From a checkpoint of a small contrastive image-text model.
Model: 6.6M parameters, 48-pixel images, encoder norm batchnorm, encoder activation relu, encoder depths [4, 8, 4], encoder widths [96, 160, 288], text encoder width 256, text encoder layers 7, text encoder norm layernorm, text encoder activation swiglu.
Data: trained on made-up road signs on poles, 245000 training examples, 2.7 epochs.
Rows from block 13 of the image encoder of a small contrastive image-text model, named by matrix and row number. Rows with one number belong to one channel. Each number is 50 + 10 x the weight over its row's rms, rounded and kept within 0 to 99. All counts start at 0. After the name is the row's rms in percent of the matrix's.
After each channel's rows are labels from the 100 images, of 14976, where the channel reaches its highest value: "strongest on" is what is common among them. Only what is clearly more common there than usual is listed. The data: made-up road signs on poles.
# sq0: squeeze pointwise conv (encoder.blocks.13.sq.0.weight, 72x288x1x1), inputs 0-287
# e10: expand pointwise conv (encoder.blocks.13.e1.0.weight, 144x72x1x1, transposed), outputs 0-143
# e30: expand 3x3 conv (encoder.blocks.13.e3.0.weight, 144x72x3x3, transposed, each kernel summed), outputs 0-143

sq0.37 101:48 42 43 46 38 62 50 44 38 49 50 52 66 55 38 49 37 43 51 51 53 26 37 52 57 53 53 55 43 45 62 58 58 31 46 46 40 56 51 52 74 55 50 47 51 39 55 47 63 48 52 48 59 53 49 38 49 47 46 43 44 34 43 66 38 35 48 57 45 50 48 33 46 44 34 39 39 47 54 52 37 62 34 56 53 46 46 44 54 52 35 41 51 39 47 60 50 60 46 54 49 68 59 50 53 33 47 46 33 54 57 33 30 48 47 59 50 57 51 53 46 52 52 44 40 53 38 59 38 47 61 47 52 37 55 47 45 47 58 56 58 51 58 46 41 52 45 68 55 41 45 46 41 52 65 50 67 60 52 29 55 55 53 37 59 46 61 52 47 40 38 56 57 47 55 37 34 63 66 50 29 64 52 47 46 47 64 48 45 38 51 48 41 68 44 42 59 36 40 40 47 47 48 44 41 48 45 47 55 48 59 37 57 46 61 61 51 29 39 20 41 57 38 44 58 41 60 37 36 30 43 66 60 52 72 60 47 43 48 38 39 63 37 35 37 42 46 67 56 50 45 47 65 25 32 52 56 59 45 41 45 60 48 54 45 57 48 59 45 70 44 56 76 50 38 75 50 65 63 50 57 45 24 67 18 75 47 55
e10.37 091:58 44 57 60 38 56 48 36 54 66 47 49 59 43 54 35 51 43 37 43 48 63 56 66 58 55 55 57 54 50 63 56 62 39 55 51 65 72 35 39 50 43 46 67 44 62 43 76 38 44 41 58 48 59 58 53 55 37 56 52 57 50 73 45 31 55 66 66 47 44 45 54 59 54 57 41 41 70 61 29 57 60 56 64 59 53 48 52 50 64 62 46 61 69 51 50 32 58 56 50 40 50 55 54 56 47 40 54 45 49 67 59 41 63 49 52 41 57 64 67 53 42 55 59 51 28 46 65 41 55 45 45 50 47 55 69 66 55 64 31 56 43 55 56
e30.37 120:43 40 39 43 40 37 61 53 44 47 38 52 53 56 48 57 34 51 70 34 54 66 43 38 52 47 32 46 53 80 58 20 37 45 53 47 39 48 50 55 47 66 53 46 36 48 36 53 52 56 62 51 45 48 48 41 45 52 48 27 49 51 34 51 47 46 49 54 67 38 63 53 69 50 41 45 32 56 49 58 35 48 47 47 66 45 39 49 55 48 37 48 49 47 48 37 53 45 44 42 47 27 39 46 34 64 37 50 73 60 44 34 42 45 38 42 48 57 31 41 47 47 64 49 42 55 53 62 55 35 44 32 55 55 45 51 46 68 42 45 50 59 41 38
strongest on: brown face; purple rim

sq0.52 102:48 49 41 57 63 47 47 60 32 62 45 50 55 62 58 43 48 54 46 59 45 24 46 65 49 56 53 42 48 54 55 59 63 47 43 54 59 56 50 47 49 50 45 65 48 54 53 54 47 44 53 54 57 45 44 45 58 46 42 55 49 50 44 49 48 41 51 52 55 41 42 54 48 57 45 50 40 49 60 60 40 54 50 52 40 47 50 49 51 55 49 56 52 49 60 56 49 57 46 55 46 51 52 58 42 46 63 44 33 55 59 59 40 46 41 51 58 52 34 61 46 57 53 53 46 54 46 52 48 42 53 43 57 52 52 55 49 50 44 51 68 51 45 51 50 46 46 69 54 53 61 24 47 35 89 43 37 51 44 35 22 67 62 31 54 53 45 44 50 58 54 65 60 38 48 51 52 51 38 50 32 42 23 36 26 46 59 64 55 47 59 43 28 24 56 51 66 52 34 52 68 52 55 60 41 40 47 43 49 51 78 59 64 34 21 54 56 49 46 58 45 55 53 59 29 45 51 58 30 48 19 53 60 59 66 54 41 48 66 47 43 67 54 45 70 51 51 65 63 52 52 57 35 35 40 52 65 52 36 44 59 25 42 44 34 41 62 55 47 73 57 53 78 50 50 62 60 57 48 40 45 56 65 57 56 60 35 41
e10.52 074:62 47 63 40 53 53 43 45 67 53 43 41 49 52 55 47 58 55 51 42 60 54 46 63 49 63 48 52 44 50 64 45 61 51 42 55 45 48 72 30 34 43 40 57 50 49 65 55 56 45 44 45 36 63 56 53 44 58 54 47 49 47 55 30 62 39 60 51 67 52 50 34 45 58 60 44 42 51 52 49 44 66 38 41 60 59 42 43 55 44 46 33 64 75 65 46 41 52 49 59 38 42 60 61 41 65 58 34 45 55 63 74 37 57 58 77 62 58 53 62 58 42 52 42 42 34 62 56 48 61 65 43 60 52 49 53 50 66 45 23 61 60 43 66
e30.52 091:47 50 64 40 63 52 45 58 38 43 54 38 50 45 64 40 58 32 52 56 50 55 53 32 50 34 52 54 61 49 58 48 57 53 34 47 50 49 40 58 39 59 49 47 45 56 46 46 49 23 48 31 36 58 56 46 48 32 64 40 55 36 39 47 53 39 40 51 36 38 50 29 61 44 61 36 37 44 17 49 49 40 43 40 52 46 47 27 41 48 33 43 50 30 46 56 47 33 42 39 37 48 57 43 45 58 58 52 41 55 52 52 53 56 44 37 51 26 37 45 40 40 50 41 35 42 49 32 55 45 41 51 49 50 47 45 46 34 28 44 48 34 47 41
strongest on: pentagon sign; orange rim

sq0.67 100:55 48 55 63 39 52 54 38 42 39 46 46 55 48 56 54 57 57 39 52 52 61 48 46 42 58 41 33 49 54 48 52 37 54 44 45 36 44 55 36 52 41 40 48 42 62 47 61 47 61 45 50 49 49 50 57 52 50 52 39 41 43 49 54 54 44 33 36 49 59 46 62 27 59 63 52 53 47 42 45 53 49 67 38 47 51 41 49 47 62 35 47 56 50 41 46 59 51 52 48 39 42 50 50 49 49 49 43 49 37 49 33 49 62 43 54 52 52 44 46 40 51 53 41 37 54 50 49 46 63 49 49 47 64 51 50 56 44 46 51 50 64 41 47 59 56 36 53 48 56 41 48 72 37 45 18 68 53 40 30 44 57 57 64 29 44 49 48 55 32 63 47 42 64 59 31 64 49 31 37 48 46 61 44 47 60 44 56 47 62 49 45 55 56 30 19 59 61 44 64 73 28 58 24 50 42 66 48 53 18 55 67 58 44 36 46 42 58 51 50 64 51 55 53 48 53 31 47 51 56 58 52 53 52 59 51 50 36 33 49 46 39 53 59 57 62 38 47 60 34 25 50 55 57 69 41 49 60 56 47 55 30 25 59 49 53 57 31 44 26 60 40 29 58 50 45 68 33 70 52 55 53 38 75 62 42 37 43
e10.67 091:40 69 54 50 57 46 64 61 63 48 64 48 50 66 49 49 42 67 54 48 53 39 48 50 65 60 52 61 42 60 67 43 45 51 39 33 50 40 44 47 48 67 58 36 51 49 38 37 73 38 55 43 32 45 57 36 50 47 42 42 56 33 33 59 57 42 44 34 62 63 52 42 47 43 47 22 57 57 44 57 49 47 61 47 35 38 45 52 58 46 46 35 50 56 41 50 55 46 50 48 43 40 59 40 43 57 44 46 34 30 34 52 58 44 57 49 39 63 51 28 36 66 66 42 28 48 61 47 52 45 63 60 36 54 43 45 44 47 43 52 41 45 31 58
e30.67 093:41 44 40 53 63 43 40 51 27 50 68 68 40 41 45 54 42 45 44 38 37 52 41 64 54 60 29 57 47 46 41 52 50 42 54 46 46 62 54 40 49 52 59 24 56 25 67 48 69 51 46 43 42 67 69 60 56 40 40 48 51 53 40 57 46 44 55 39 43 57 35 37 40 35 62 45 67 69 52 30 49 51 46 46 47 61 55 50 55 43 50 46 58 51 48 47 65 54 53 42 53 44 51 48 54 34 39 37 34 55 43 50 39 49 37 35 27 43 55 47 41 58 47 50 68 31 41 44 63 54 46 60 48 57 34 48 62 32 38 46 48 46 50 44
strongest on: pentagon sign

sq0.50 100:48 57 40 59 49 71 55 59 42 52 51 59 61 53 46 62 64 37 49 59 57 64 48 53 63 39 56 36 60 46 49 54 36 48 45 37 59 60 53 61 41 37 42 56 37 61 53 36 51 30 58 57 65 49 58 40 59 52 55 55 55 60 56 32 42 44 51 51 50 57 36 48 51 56 39 60 63 43 52 30 51 54 56 46 55 37 68 49 46 45 43 57 27 56 41 55 35 57 66 61 41 40 37 54 51 62 44 39 52 52 53 47 57 45 37 60 60 58 68 53 62 54 69 69 53 65 58 59 35 63 54 57 49 43 39 50 52 55 70 53 44 58 49 61 42 59 48 44 45 51 51 45 41 50 28 30 59 49 49 50 58 53 48 47 45 43 36 47 34 32 41 34 39 42 35 29 48 38 61 42 58 44 52 44 56 61 54 48 32 38 36 32 50 51 20 53 62 54 56 58 61 46 59 49 53 35 46 43 34 31 43 46 62 44 49 50 22 49 33 52 37 41 63 40 53 38 48 60 44 44 48 58 37 40 53 50 49 39 54 65 31 49 39 42 61 52 49 41 61 60 51 34 53 42 51 35 46 45 50 41 48 63 37 67 60 64 52 65 33 37 46 55 32 43 30 60 41 49 67 44 57 53 39 58 35 43 51 28
e10.50 109:68 64 58 42 56 50 65 59 27 41 50 43 45 53 30 34 51 57 62 57 38 54 49 66 37 43 26 44 59 57 45 55 41 47 67 61 57 49 53 44 53 40 65 38 42 36 54 35 63 57 52 38 56 52 31 67 44 32 37 52 48 48 50 65 44 50 59 37 49 47 57 59 52 70 48 56 42 48 50 51 56 42 47 35 51 59 43 32 43 46 43 63 37 56 59 43 62 63 30 54 56 64 44 39 45 58 49 38 32 43 53 45 67 55 51 60 56 46 57 56 48 51 47 29 49 50 38 40 53 57 42 51 60 54 58 59 46 69 48 33 43 57 30 59
e30.50 110:56 53 61 32 58 52 37 53 53 35 58 55 75 36 40 45 57 47 44 56 51 65 31 41 49 40 43 53 49 32 41 46 41 47 46 45 53 42 53 47 41 41 55 31 55 45 61 60 53 59 45 36 42 54 63 42 61 62 50 37 39 50 58 57 36 55 47 63 59 38 32 57 29 23 51 45 41 43 60 54 49 43 44 44 54 44 47 60 30 42 27 51 46 58 57 42 56 48 57 49 48 48 64 58 45 50 69 33 36 51 43 60 72 44 51 46 36 37 59 61 38 47 35 63 60 36 49 51 56 66 68 48 51 46 33 44 64 46 62 58 46 49 41 59
strongest on: yellow face; blue rim

sq0.1 103:49 61 39 55 50 48 36 46 36 50 46 43 55 60 58 53 49 49 36 57 47 44 63 53 32 52 40 49 34 57 49 57 39 45 42 55 54 48 55 60 47 43 44 43 53 51 54 64 33 47 61 51 45 42 53 48 46 44 59 30 59 44 49 48 37 46 60 40 44 39 31 54 43 55 48 49 47 51 58 55 49 60 48 51 42 62 51 46 42 47 34 51 53 50 59 56 54 58 38 54 43 48 54 58 43 53 51 32 36 50 69 45 44 47 60 65 58 46 35 56 36 63 63 48 38 60 45 61 48 56 50 56 57 54 51 52 41 26 53 60 53 54 42 41 45 43 51 54 47 55 64 50 52 64 59 31 53 46 39 40 64 66 48 32 40 48 45 47 61 50 64 42 55 52 41 38 44 40 63 54 45 56 51 38 29 73 54 46 44 60 28 52 39 48 51 51 49 50 48 47 75 44 54 59 46 31 40 44 36 41 52 68 45 41 52 48 19 35 36 41 47 43 34 31 63 28 48 47 62 37 40 55 58 51 54 67 45 43 40 44 37 55 14 32 45 52 51 50 62 55 43 57 47 46 48 27 75 29 55 60 47 61 27 54 46 62 44 42 28 52 40 43 53 60 37 46 71 63 57 41 52 55 31 73 44 48 54 31
e10.1 089:44 57 48 50 58 51 63 50 58 62 56 15 53 43 46 43 67 49 52 59 71 57 57 49 36 37 57 54 59 59 61 48 37 58 48 47 54 46 58 51 45 51 60 39 49 54 46 48 56 44 48 66 53 58 63 57 38 51 44 46 65 48 49 45 56 63 60 39 59 66 43 46 52 58 28 33 55 35 60 51 52 66 51 68 62 34 43 53 38 44 64 58 48 80 54 53 59 55 47 65 55 42 54 60 49 67 35 43 53 41 39 52 64 60 44 68 38 47 41 48 41 63 58 50 45 53 62 47 55 68 61 44 48 63 61 45 47 55 58 27 62 66 61 44
e30.1 101:49 50 46 43 53 52 47 55 47 40 36 49 69 42 54 47 52 45 60 48 50 71 45 35 59 48 42 57 52 57 42 46 58 51 52 60 54 45 46 47 45 68 56 29 59 34 52 53 47 43 49 47 29 61 74 52 47 47 40 34 47 52 38 65 36 59 43 42 42 46 40 50 55 22 50 45 38 38 48 51 34 29 45 45 62 50 41 59 40 44 47 44 34 46 38 57 71 36 46 47 53 48 59 48 39 51 58 37 62 61 50 49 61 45 10 41 40 50 41 52 52 47 55 51 61 38 49 44 56 48 47 52 51 65 31 40 54 23 52 42 38 47 46 34
strongest on: blue face

sq0.68 102:46 52 45 42 46 48 39 37 40 39 41 53 52 56 62 56 54 51 52 42 49 48 39 46 43 57 54 37 50 53 54 54 46 52 52 34 41 44 61 39 61 45 37 40 53 46 55 61 47 56 45 41 48 55 43 51 43 38 49 51 46 36 46 52 48 43 45 48 47 59 45 58 34 53 57 41 54 36 42 55 53 52 75 41 46 56 37 45 55 45 42 54 51 45 47 47 55 52 54 48 48 48 49 44 42 36 44 42 54 44 46 36 47 47 40 48 54 40 44 51 49 43 42 38 41 52 41 46 37 60 54 47 48 64 56 39 51 51 53 62 62 57 51 54 44 64 46 54 55 51 42 20 64 19 57 19 65 54 57 50 34 62 48 69 38 57 46 59 58 42 53 42 38 53 60 43 63 52 20 29 38 36 46 31 52 31 57 57 46 49 60 36 69 38 37 38 45 55 39 61 59 27 69 41 51 36 59 41 55 39 56 54 50 37 47 62 39 54 42 42 62 47 46 50 35 74 46 56 33 56 44 47 53 51 52 35 44 52 51 61 56 40 54 70 49 79 42 40 69 46 37 46 50 39 58 40 59 64 49 38 51 27 28 52 51 46 45 40 55 31 65 31 40 73 46 58 71 48 53 55 49 37 38 76 50 39 33 54
e10.68 105:48 59 54 32 61 36 53 45 48 44 59 52 41 62 52 51 51 53 40 57 38 45 47 56 55 62 34 52 51 63 63 52 40 33 48 41 51 36 51 44 62 59 44 47 51 49 34 54 59 54 42 38 22 61 57 44 54 43 43 35 56 57 30 66 49 39 48 48 63 48 63 47 48 51 53 26 42 60 26 44 36 45 41 42 43 41 56 47 44 51 49 40 60 57 45 33 47 55 58 48 52 52 70 37 56 44 43 49 56 49 58 47 58 43 59 48 34 60 48 25 59 69 64 36 26 43 52 51 42 44 59 53 38 55 37 58 46 51 57 60 49 46 16 58
e30.68 103:40 37 48 48 52 32 33 55 31 42 62 55 48 47 53 53 47 43 39 37 37 43 47 66 51 63 40 54 46 40 38 51 53 49 45 40 37 55 46 40 53 44 55 33 49 29 43 55 68 48 54 32 45 68 69 59 34 26 35 46 49 45 37 52 52 53 37 32 47 50 36 44 38 35 52 39 53 70 52 27 51 55 50 46 39 57 50 46 58 37 54 51 55 47 38 43 65 45 50 54 45 41 46 46 54 34 34 44 33 36 39 46 42 52 43 45 32 46 46 48 38 51 47 49 66 33 41 45 71 55 47 51 49 51 34 48 44 45 30 38 46 33 39 46
strongest on: pentagon sign; yellow face

sq0.46 100:52 44 47 61 41 49 42 50 44 32 41 53 51 44 52 60 47 49 40 54 51 56 52 50 53 54 45 45 48 44 53 37 44 39 52 32 48 43 57 38 47 50 38 53 60 47 41 32 45 39 45 47 65 43 48 44 41 56 54 59 44 39 54 45 49 41 47 47 51 55 59 43 38 53 35 42 65 45 33 39 44 40 52 58 50 47 48 51 58 48 48 47 51 46 47 41 43 34 60 42 44 47 54 44 49 53 26 56 59 34 42 37 57 51 48 52 35 40 57 36 49 36 55 35 45 47 48 41 36 48 45 55 49 43 46 41 57 57 57 52 32 59 40 43 54 56 64 51 55 47 36 40 61 34 32 30 58 32 69 36 44 56 54 44 28 32 47 51 62 33 50 39 58 60 70 32 25 29 36 54 49 53 55 61 47 63 67 46 57 54 39 56 58 47 26 33 41 46 46 51 56 36 55 39 47 47 66 43 25 27 32 44 43 59 33 42 31 51 26 58 41 45 57 51 41 46 46 41 64 42 59 32 41 49 47 46 42 34 45 39 42 42 41 60 43 53 40 36 52 35 41 44 47 57 61 41 39 57 46 35 44 33 49 60 45 50 53 41 78 52 71 47 46 45 59 34 49 38 42 44 43 62 29 75 54 33 59 42
e10.46 078:45 64 44 65 45 33 63 55 34 37 55 46 41 76 54 48 45 46 48 45 48 56 40 44 35 54 52 46 39 34 42 51 49 35 43 44 50 39 48 63 35 50 48 56 41 42 62 43 61 50 57 56 58 45 37 45 60 44 46 54 48 45 45 54 50 57 46 58 68 43 49 45 47 45 42 53 48 51 62 50 64 38 61 46 57 31 37 48 37 65 33 61 42 58 41 56 41 67 61 67 57 47 44 46 68 47 62 43 38 54 41 31 62 48 43 40 53 30 38 19 44 54 56 39 34 59 45 45 52 40 51 44 38 41 37 25 43 54 54 44 49 37 30 53
e30.46 092:40 52 57 34 51 54 43 33 45 43 78 60 50 42 36 34 41 58 59 50 68 45 37 71 43 62 44 44 59 43 37 45 24 40 50 48 54 65 42 46 51 35 65 41 38 35 72 55 70 62 38 46 46 43 56 51 57 46 51 58 42 51 36 42 40 31 50 55 25 67 44 45 27 50 64 51 68 54 58 48 62 50 50 53 53 51 51 41 50 43 34 52 37 54 61 41 51 61 55 45 50 51 58 40 54 46 46 46 56 60 48 49 42 40 51 57 39 45 56 44 33 43 42 57 68 34 56 42 47 69 55 59 49 43 48 45 53 41 54 57 60 49 36 46
strongest on: pentagon sign

sq0.18 099:31 53 37 50 44 46 48 45 46 60 52 39 43 54 39 33 43 34 51 52 44 56 47 42 52 43 44 42 45 52 44 49 35 51 39 46 63 46 56 51 50 37 38 49 36 49 48 50 49 45 47 42 45 44 47 43 53 41 56 33 47 52 44 45 49 43 46 49 44 45 44 41 46 45 48 46 50 47 63 46 55 52 34 41 48 45 39 51 41 36 54 49 43 45 50 61 36 52 46 53 33 33 44 51 49 52 54 32 47 54 47 44 51 53 62 49 56 64 56 53 40 39 44 55 43 56 57 61 39 32 47 43 55 61 49 66 56 36 41 49 56 46 49 57 30 55 44 34 51 48 63 73 53 58 27 39 66 31 50 59 64 35 52 46 36 55 50 55 55 47 62 51 50 69 47 43 40 37 48 55 52 60 65 45 39 70 43 63 50 62 42 74 62 68 35 34 63 33 44 56 53 34 46 63 59 44 47 56 36 31 40 43 42 69 46 46 23 42 49 32 43 53 51 49 67 29 28 38 50 49 53 43 44 56 52 65 55 50 37 53 46 67 40 36 35 34 55 35 54 48 33 56 48 35 65 36 36 28 58 68 54 57 28 54 60 57 46 40 43 43 37 51 27 43 40 42 64 39 64 73 69 66 47 54 51 46 42 33
e10.18 083:49 54 43 35 67 58 72 72 46 56 42 35 51 61 33 44 65 59 70 62 55 62 75 58 49 51 48 57 57 54 54 48 63 65 35 50 50 50 68 47 55 46 63 44 30 52 49 39 59 51 65 47 50 53 53 58 52 63 52 66 53 52 50 56 43 56 71 28 31 58 47 53 64 49 43 55 50 35 63 48 63 39 39 59 56 59 50 43 40 55 56 71 43 61 46 62 53 55 52 55 48 45 33 58 66 62 40 36 47 43 52 40 55 63 66 49 46 45 45 42 67 47 54 34 47 56 48 55 64 57 38 35 53 58 58 62 37 58 40 53 45 55 42 58
e30.18 096:47 63 33 45 44 72 45 32 59 58 51 48 57 39 48 41 52 46 45 56 40 53 50 53 43 56 51 61 46 46 36 66 55 45 38 40 68 36 54 40 53 29 51 36 48 39 66 58 53 47 31 27 30 56 69 59 61 49 40 45 52 46 34 33 45 41 55 45 50 66 24 51 40 43 48 38 54 45 57 45 53 37 54 47 54 40 60 52 52 49 50 43 31 54 44 49 59 45 54 44 62 60 56 47 49 47 62 36 30 57 49 52 51 46 55 37 45 39 60 49 33 45 34 57 76 37 52 42 46 61 46 57 49 58 62 52 63 49 62 43 43 52 41 27
strongest on: blue face; triangle sign

sq0.30 098:45 51 64 50 53 73 60 59 43 31 49 73 67 33 32 51 36 47 49 47 52 42 50 61 52 55 56 63 42 44 64 42 51 45 55 49 53 58 47 52 65 53 35 67 62 30 50 53 49 49 60 55 61 42 46 45 42 51 62 61 46 43 56 47 32 59 59 68 58 51 44 30 53 51 41 36 60 55 52 45 42 46 43 62 47 50 42 37 62 55 61 38 51 47 53 60 45 46 52 51 68 59 57 59 57 54 43 57 51 51 54 42 57 44 57 58 53 66 47 58 55 37 41 45 35 41 49 55 41 55 49 47 58 45 69 50 33 34 43 51 58 45 60 58 55 60 43 62 58 20 48 57 56 45 53 54 72 51 46 32 51 56 57 63 47 41 52 48 33 45 48 43 38 68 66 38 35 64 54 39 28 51 38 54 34 39 47 50 62 53 63 51 64 49 51 30 60 55 19 55 49 41 28 42 36 61 61 61 46 40 57 42 58 34 51 52 60 42 37 31 45 45 41 49 48 53 42 45 48 37 45 32 28 58 56 51 43 33 54 47 36 48 42 57 45 41 39 49 59 43 25 51 48 27 73 40 66 63 65 35 38 55 59 53 35 41 51 38 47 56 50 62 54 41 50 59 52 59 63 39 58 61 57 52 55 55 47 46
e10.30 099:46 65 48 57 53 45 71 64 50 46 65 43 48 58 49 28 57 64 61 59 42 66 56 64 68 75 40 35 39 48 63 39 39 47 55 52 57 57 59 42 52 48 53 60 60 51 44 61 51 49 49 58 47 54 46 57 46 31 60 43 39 39 50 64 41 48 41 39 32 51 53 59 52 51 48 63 47 72 47 49 58 65 46 29 32 33 37 55 51 56 61 47 51 36 44 59 48 49 49 59 55 42 55 48 66 58 46 35 58 44 49 50 46 58 66 29 52 38 62 48 32 44 58 59 36 36 48 63 46 52 21 49 52 50 51 42 49 48 49 45 50 30 58 54
e30.30 095:34 41 49 51 60 42 41 55 42 49 48 37 42 61 55 59 27 53 64 37 41 35 44 56 47 40 41 55 37 60 50 28 34 46 63 51 35 53 45 34 45 61 58 38 34 36 28 58 63 53 60 44 48 56 61 42 52 44 51 45 33 46 41 55 48 53 63 43 56 42 61 47 56 54 39 42 39 64 59 41 44 56 54 46 35 47 44 48 57 61 36 28 45 48 52 29 57 43 51 55 35 40 50 43 40 44 46 38 55 52 41 58 41 50 52 48 44 64 45 56 33 61 60 37 47 47 53 61 48 31 53 42 70 44 38 51 47 63 38 53 44 61 52 17
strongest on: brown face; brown rim

sq0.15 100:39 23 49 47 52 64 46 29 51 54 51 33 56 54 42 41 51 38 39 59 50 62 38 53 52 50 40 20 42 39 54 46 37 41 40 50 54 55 53 47 52 47 50 54 50 48 40 44 53 39 53 63 53 44 59 57 53 59 47 48 64 52 48 24 37 38 50 62 38 59 65 46 39 49 61 47 42 56 51 31 37 50 23 42 32 34 49 57 44 41 48 54 38 44 44 44 48 53 53 55 57 40 43 55 58 55 48 49 49 63 43 35 67 54 49 40 36 53 52 39 49 49 49 50 45 54 54 46 51 39 56 39 46 45 28 44 50 47 41 28 42 41 56 62 41 34 60 58 39 36 42 46 49 44 35 61 51 66 47 47 45 66 50 67 54 43 36 36 47 52 42 32 57 40 51 67 58 49 56 43 45 46 43 59 46 41 54 20 43 38 50 43 47 47 53 43 45 51 29 56 54 42 41 49 44 43 49 62 57 64 47 58 43 25 57 43 33 35 19 52 46 45 57 56 47 44 18 60 36 61 61 54 43 40 54 46 58 27 45 51 32 34 63 64 34 54 50 39 49 49 35 50 55 39 46 51 54 54 46 34 47 59 59 49 55 48 48 65 58 43 50 45 48 38 49 61 65 45 56 24 37 40 54 63 36 35 41 49
e10.15 090:43 50 60 31 31 54 53 64 33 48 51 42 36 58 45 43 55 42 56 40 26 51 23 65 54 54 48 53 67 62 41 40 48 46 67 63 60 59 63 51 54 49 65 52 41 39 32 48 53 48 53 45 47 66 58 64 60 53 57 64 60 56 50 58 39 29 47 43 41 47 55 44 54 67 44 44 57 48 53 58 57 36 60 32 43 66 40 48 71 58 41 53 43 40 43 59 56 49 47 57 58 69 51 37 43 37 58 68 36 55 48 47 72 39 54 38 57 64 58 59 42 53 54 46 42 44 41 53 51 60 62 38 56 52 53 58 45 65 58 47 52 63 52 67
e30.15 100:52 54 45 44 58 63 20 57 52 49 57 44 62 40 41 49 48 60 59 53 47 45 43 51 64 52 56 42 55 34 43 28 29 50 43 43 39 59 44 44 35 42 54 50 41 48 60 48 45 59 49 52 46 65 44 45 62 61 56 66 28 53 62 59 37 57 41 60 56 56 40 44 33 33 58 38 41 62 58 46 54 54 44 57 32 30 52 47 43 52 29 41 65 62 53 41 57 55 52 51 29 49 53 55 52 49 64 48 39 47 34 65 62 57 64 44 52 31 45 57 49 53 31 61 49 37 45 50 70 50 59 60 67 39 48 57 66 63 57 42 55 51 45 63
strongest on: yellow face; red rim

sq0.24 101:54 57 39 51 31 44 49 61 53 54 57 47 46 57 54 52 53 46 67 44 51 41 59 45 54 42 58 54 50 48 53 58 57 45 55 52 30 58 47 38 45 52 64 42 36 57 39 33 39 42 38 34 49 52 47 44 48 39 53 35 40 35 51 58 42 45 46 38 49 44 34 49 65 54 43 54 38 44 45 31 46 39 46 45 67 49 54 44 44 36 46 51 49 48 43 52 51 45 38 54 30 51 50 43 36 51 50 36 31 43 46 68 34 57 47 45 55 45 60 48 59 27 54 54 71 54 40 55 34 51 45 57 51 35 45 64 53 48 46 55 38 49 35 42 51 47 63 62 35 56 47 54 54 60 55 55 48 58 46 49 45 48 45 58 27 64 44 34 46 43 42 51 33 50 64 56 62 40 39 73 38 55 28 45 34 46 56 66 39 57 61 62 58 35 44 55 51 59 47 61 54 45 48 44 35 46 53 36 46 60 54 54 52 55 56 71 29 51 23 36 55 36 49 43 53 46 53 71 61 70 62 41 41 37 53 48 53 28 52 56 33 73 61 65 67 66 35 55 49 46 61 46 54 41 53 39 50 51 51 55 34 36 66 40 29 60 49 54 61 68 41 37 65 61 42 51 57 47 34 61 34 64 49 63 40 52 59 30
e10.24 108:59 55 47 37 57 43 52 45 34 47 52 36 39 62 47 45 35 43 40 56 63 37 51 47 46 42 31 38 35 61 34 50 56 48 45 41 40 34 52 53 69 53 44 58 33 46 55 51 43 53 35 39 53 46 37 58 54 51 42 57 53 51 41 57 35 59 43 59 54 58 52 55 64 51 36 37 35 52 65 58 36 39 42 53 73 49 59 35 48 35 50 29 31 40 62 63 45 45 48 59 54 36 49 49 54 58 43 39 57 76 56 33 45 60 49 67 56 49 49 35 40 44 35 37 67 59 47 55 47 40 41 63 71 43 40 43 64 44 53 42 53 42 57 56
e30.24 115:47 62 33 41 29 67 52 46 54 46 45 38 37 34 50 43 49 48 50 61 43 45 56 51 52 34 33 49 65 56 51 56 15 41 34 28 56 47 49 54 57 54 45 31 55 48 57 49 48 44 49 53 50 63 44 50 52 24 40 51 50 51 41 55 37 46 55 47 61 63 52 43 44 53 36 43 51 50 44 55 61 46 54 48 45 36 57 37 36 23 53 52 60 42 38 40 45 43 41 32 40 34 58 53 51 52 57 40 42 63 41 21 51 57 45 54 48 58 49 45 48 46 45 41 37 53 40 43 50 57 49 58 44 66 52 44 66 49 46 47 36 39 22 55
strongest on: purple rim; blue rim